Rows from block 5, named by matrix and row number. Each number is 500 + 25 x the weight over its row's rms, rounded and kept within 0 to 999. All counts start at 0. Numbers have three digits each.
# k: attention key (model.blocks.5.attn.k.weight, 96x192), inputs 0-47
k.0:468532514495455523506517499461486509504489527513503524510464452530528454507494544489481509476472534523540506498499509495523483524504537505529446
k.1:479479464492527520492524514522502490510541499488476515518540488552508481485487506494498489528493477510480526483530528503473504510495542510531445
k.2:530511520536458525504512469526521532460523490501498512465511491474453544465522487535512494542484511445488472521504507487476514498471529517547480
k.3:538529508487463527499466527465488558497492499509492494547505507446513492494517474467469480471497481473536497507507510535507541504519528484526506
k.4:504488513504457488485486506532502478522524504514518512491489484508527505522472466480546535515517494499539514495520480506535482497511495486509499
k.5:521508538506528511476524511487525471538508500483472474523495512489543501457460512441480496476527544529497535518489520484482513496488487508465471
k.6:513500498509474526479525474526524460546503479496521444495486515480459431511503513478484497496483540506508509507477509490493508505470537482529503
k.7:486480497477494509548475531518512510489454518524484514497502545499490499519520510488498472498500458533485512501483489501519511486536502480514508
k.8:499493480510537451470489522522474455504492522515522505529482505494500515492505488488511552529506520461461463492536471500494568476526513487520493
k.9:510490507536574470490461452533477504468455523526510451582505498496526490537490542520499509493575476513532522538547495464518509510505515479504522
k.10:487491563535459426536490465482455500533504465484544480519541470498493512466485475497476465511450482506520477507476494493458510496480500468475509
k.11:476493514557447467506507472493471504490508501502506499479518480509485476505554462491474473535489505445508549509515483530500493481553519524484528
k.12:574486465481476498473509496502495556509453484483505515520520497509497518491495510466512515549505496501509513446495499449506482509489520478473464
k.13:532479462515476483518491494513507512490445498521498494468536499476547464503516467501508537529469503496445479505503506460494464492484477531527499
k.14:497484534491541475511488483528560484503518497513474495545489488485483494494524491550479490503471546505505489541522484514510482531487511473545517
k.15:526495497456500493463532519483467523496546513500499450464493499530514460489509522487487535498507533511510498488514466522493497518512508524545444
k.16:509508492524546525516445479461550508548489526459488397477531492508477519471542520487516518486491484514513488516511498459460500535490497496498495
k.17:490515483498484479500497510522525493497452507526449512528480487457464499472523513572517476481493489509525508526517506518524516470526529499451539
k.18:576546467501492495493460528515469517470503490494511514489474460507527488535445509482514523499497470483531579489514509488536487564455509508461529
k.19:524460499454526533510496521489480514469502511485461542474485552478493528523451513521478508515520469514493483494531481434500520514502512516491512
k.20:488496493444499490522495506578512490504508466500501496500486491527481529511499502505454480532525510546503479469445554464470493473477487509502496
k.21:489468475516504539498524473481468469496468485476480487503502487537484501539483537433559510502458513523511460482552517515472460479473494483527497
k.22:542490495461490511514529482508536499502439503487545518504479512541459514500506512485490500460493526507433491553497549497525452544505488488500474
k.23:473430537478506521522464481518528479513520488480493519489475517478460509475501508506521504462523498502538470514516484459474517474503516514475474
k.24:480510487505546524491467491491494490475491519509504519477470522523548466509516516493445512511452452524490466536521488461540493478516503519468475
k.25:491476524502494520475478449483532515529502485561529492517486504516492480484458487498494492454476494487472491465518472503493491493519499552474509
k.26:495498497535504506492503490497490506529437517500525467517515474459502494453529551461477483454486518489442484480475484532495506473492521488506480
k.27:478487466472526506517461499500497471519492511488505459534497534506532513513498523515442484510512497412488491474474504521500490534489501511463558
k.28:519475496525497512501530475490485503493467508506500496539519536506521538503507522544490510519471483468478515509501512446497494470471460490534539
k.29:516578489475508503526528493482488507467538495490517529511446521447487528537502496520502468482500508515478481507471492509472460488560499463516545
k.30:474520478482538512504521513496520553526500490486507484455544483512539522493511545489498519513473550465480518507488516503482458517509483515474488
k.31:472499503473546509495454493564488491534507484512478540523484490486504539534471551455510518507487533545470486536450547484513509489500501486510503
k.32:534489507481457504527500487524488457519508474441531477524477496471489516516468492490506493494491506494519500504516480481485488473455526533478476
k.33:502494491500484477477483508469522483537478443469469490489508466496518534426439516518492478451469524491499503488544513522465523552515496487476489
k.34:477533540471482500508495517512528546533518529524498469497499470466502492512498504526525508503535479464521520500499534472470482511509514504523516
k.35:465464489543523482470459478513452483516507501492491484484482528489510468535479498508484480507522469427506486474514481536490488527486510507473532
k.36:538473478513548491478500479505530492488480540504483497531484464504502511486497498496476494482497456454464523485453505513502527500516478463481488
k.37:528536470507515534501536502531529529491547511525514535477490525455490498466486504458468501548519509486492546516493506474550489473515476496519485
k.38:454568458473454571513510532498531517456489471480508502491476518514484507493516488489572470494491514486525467514518523507490522508497497514511527
k.39:516549506481540504512518554509491574459490503545470505475486495529532537501558426508454515487464518525480487493481512480480513474477469489505492
k.40:501496474503468463465489485482498493519566471493448535476505459475497491455499530500476478483527523474494464493522496478493520480530500492535542
k.41:433508477542499506491509536441522496488482490461503475480490507506499462506494483481519546521483498503491518498498507501501496465489519515498514
k.42:487524496484479534475514465484521478545503513514470488518439518526507547529461538472484556487494502475495481540518497478463484518534496537524562
k.43:505527523533532488523465506527477549453463510486524453523444513529487472493467511488472502501499538496496514515486522527502523474464500507563498
k.44:489509469510483514501545498495488534476502497500502547445491479525490463548488481487532495544518524497489497497483543489524491481530481518527507
k.45:482508518494521496510529477488511536447512499503493482508514497485468492500461514499486491485489525453522555481442491453512502485471498525509520
k.46:459503477516502465484480493493498537545495454476479458502533488532498528505478523508521486495494518500505516468509440542515448499521511498511549
k.47:477488515489497482477513511519533547487469469499513528469540519517489510443518509477522510497512533477500501509488515519513501518533459522480535
k.48:478453472479496508476472480495459484501518502542499463492508533489478506476535490514507530529460499561472545478463499485491495524570481455483480
k.49:524482475495489526508518517501528512482518494462469453516500476536479525540482530481455481512522521490505476525495554491532461497455522507462483
k.50:461484509509481548507495501494550495563503482462505507492490556504505489477465521512523491459485537457474453509494515506531541491466489500477505
k.51:550514498514512537512504535525490488520496517506548471529507506452498449513509519495472505501494496529439490476504466515495547491493491492499525
k.52:527492512503506462491501473499491503486458491502553472467483476490504521493515534504559492503511526477466518471482486502507507495536467515496520
k.53:519498497512532508498457493476469498484506501460487461536519529529434524455468477498497483455495495529517499523466490537477499462481474551527527
k.54:494499479530488515512467487501490444516485505522462514502483532527502458487447502481452562509482508519490494484525482465477544501498547517474516
k.55:487516553475517487494564501513548511498538502570490519471522504479587509504544504493516531479462493527493507514511502497510502537498484509455482
k.56:431492502478492492474495516508494492506484523387441494496509496509508517511477530523503540534505496531464495453511475531473508443503511484477521
k.57:514499464445520544519520516457498532548459490474474508485485479490492483505518550471488488444496500506509529483514526444526502467523484515463495
k.58:488537505477497551538473450474491521532500485513493484491470564485469528481497505442439481533560521503514506541527506474528489472510519525524478
k.59:499515467499492527515521510501542515479506500513507546536498529464516522496531476491489489528437506503510474482450517474507517501505466523490504
k.60:473468504490556484476543475496489445481441508536524481461490512522538514505540507512482512498510480491526503473512455468524527526451488551502485
k.61:495501498495521505495497519505521542467507486515501577489513517472460482498472481514468430476531468455490442456502530454518482471494492509483481
k.62:532495472503485464467498449509488501499529486458464503483478518510492519500528513504509517541543466545501510504496547489520509520455464490517534
k.63:501548486497506507492503524549480504496528522443498496478489503506465540455491483464479519489528516506471521507483537478470518482542476490513443
k.64:502492475482471524484520491544509555506469520549509485522506522510505498487508540495490484537505544516487506511539523538496514504525488489489491
k.65:482486498467461515497503509535545496478481523519498477494479527480481509542473521518497511507517511427420527511508490503471476483517464460536502
k.66:488467480513530500496534515463521454527524508494492481469534508476515531519506463503495491537489434507496511482506526467473523495518513499459456
k.67:497492497514464522534485520488516541506479479500548494543476477461518492560532481462503504503512484486502486494492549517535496579500496491499493
k.68:531521496499478522509531486501490498539496498505464485510506471517483504500492502485486504506514440506488485511536495497509466527478466487478469
k.69:492484482492515513515540488534474489450512495503482466551465508488528442498537497481515492502491471499503514517488542464480507506490534493488482
k.70:496511483496542495472529478471459538478500559488547499494520494487481468467519478514470531496515484479443500466547500493491534511516483500505466
k.71:503561530522511497482532516507529491463517556527476488533498532483508511461501511487535519502487516521524497468507496489487506503536530462503505
k.72:510467486495471465491558552519508474477477485506514505517519514510479533511487481532531510526488514512473485537533496470481499514503484510489509
k.73:487540506546528496508526510522495568529480520459490496475521558548492493518508494542488489487501504508479444470519486499516491511481483487486485
k.74:528559488501471486528544477536516464531514470545512503491483488545488499470488483523517495512463434462478505507505504528545483508484485475497480
k.75:509480487477521497541498535509508514524507503537507560496474544451476516515522544492544500494473526485487485526528463473480433513453518528483515
k.76:451464504514534474484505499521515495476486504487518500533513527497477509511508516493563483525456458463468501518468497505513465478466476491528497
k.77:443518521501484538490530473509513524475477480490511537479478514504491519503526506482512556483445494527498465457497498498474494518479495485468542
k.78:525477508477484490523521521465494524510526457549489486465492495508498491476517453498494490522502466484499543496520477528526516478518465479472530
k.79:510501513515501539455480501511482527490510528512529537561498501494556472487500484498512510469494463514501552465481506460485504499519512513506525
k.80:493489515521485551521493511538484479540505450492564507469523482517539486474502536454513533513496521495508493458496481502499488499513489474511489
k.81:469490511484521537472514523515505495466515518506513564472500498499504525527513485495522485484539494504471516537484461470504520505500504499529499
k.82:505522540481487516525571497550494491510512494508494523515477499503510527507514527514497521498486511512498487514449512477457513463477460477506532
k.83:465495531491507506486513468487481499523511482520500519538547486483481522482513460481506484469486495507486494493473531514504518519520528494518500
k.84:529494508504507553514508491487510483525498451512482463524493530495501474509462504534472494507549495467520505517502514474497468488500466495491532
k.85:537496468469484499487528477516539504500504462488476540529475457550506501484495497472497530495468503494523513494439515503482526474488506495496524
k.86:502439515513515485559507464468499552515534501456509514504474510480507485484480527483498540502480484520517518462464504490498513471528475481494508
k.87:514470475496497546549490472517498496498512472466441500488516518501473472519505515514521499509508522543499532516500511515518525526489509460504476
k.88:498493485472494494515498480528483490503527482471458569521537525479515448517476533459528502530498500479509535492541481486471536476503502507474509
k.89:493471517516506433469522480490570451518498505513488487507505517505458537500490510499512462490502494535460510513491536544541527506517503443491491
k.90:504514494479517509517513470499559449471510512491508519472491496492460497481507487526513470462478510492498487491486497444503486500517493490485505
k.91:454509522487493477496486521551496489486510458507498489491494499505500479503461476512472493524519502514468466519489531501482512516541497516483512
k.92:521470499494429470480502487499498504492435523499474494500465525462499516489525468522487505536477515503509491493473520481490516476441508508525471
k.93:487483480476503507481490517458531481474567493508510472494511501474513517487520457502520484513494529472511524468509492474528526446534463499496509
k.94:516437527515479502467485485529514512493485528546469501527479479513516542508523518501532504481515492500504460499485498501514483473524490490502494
k.95:512510496480461497486514502504534464507510448516484521542490469487458496529482509550486533481457504511493475478490490545501502487464490496494510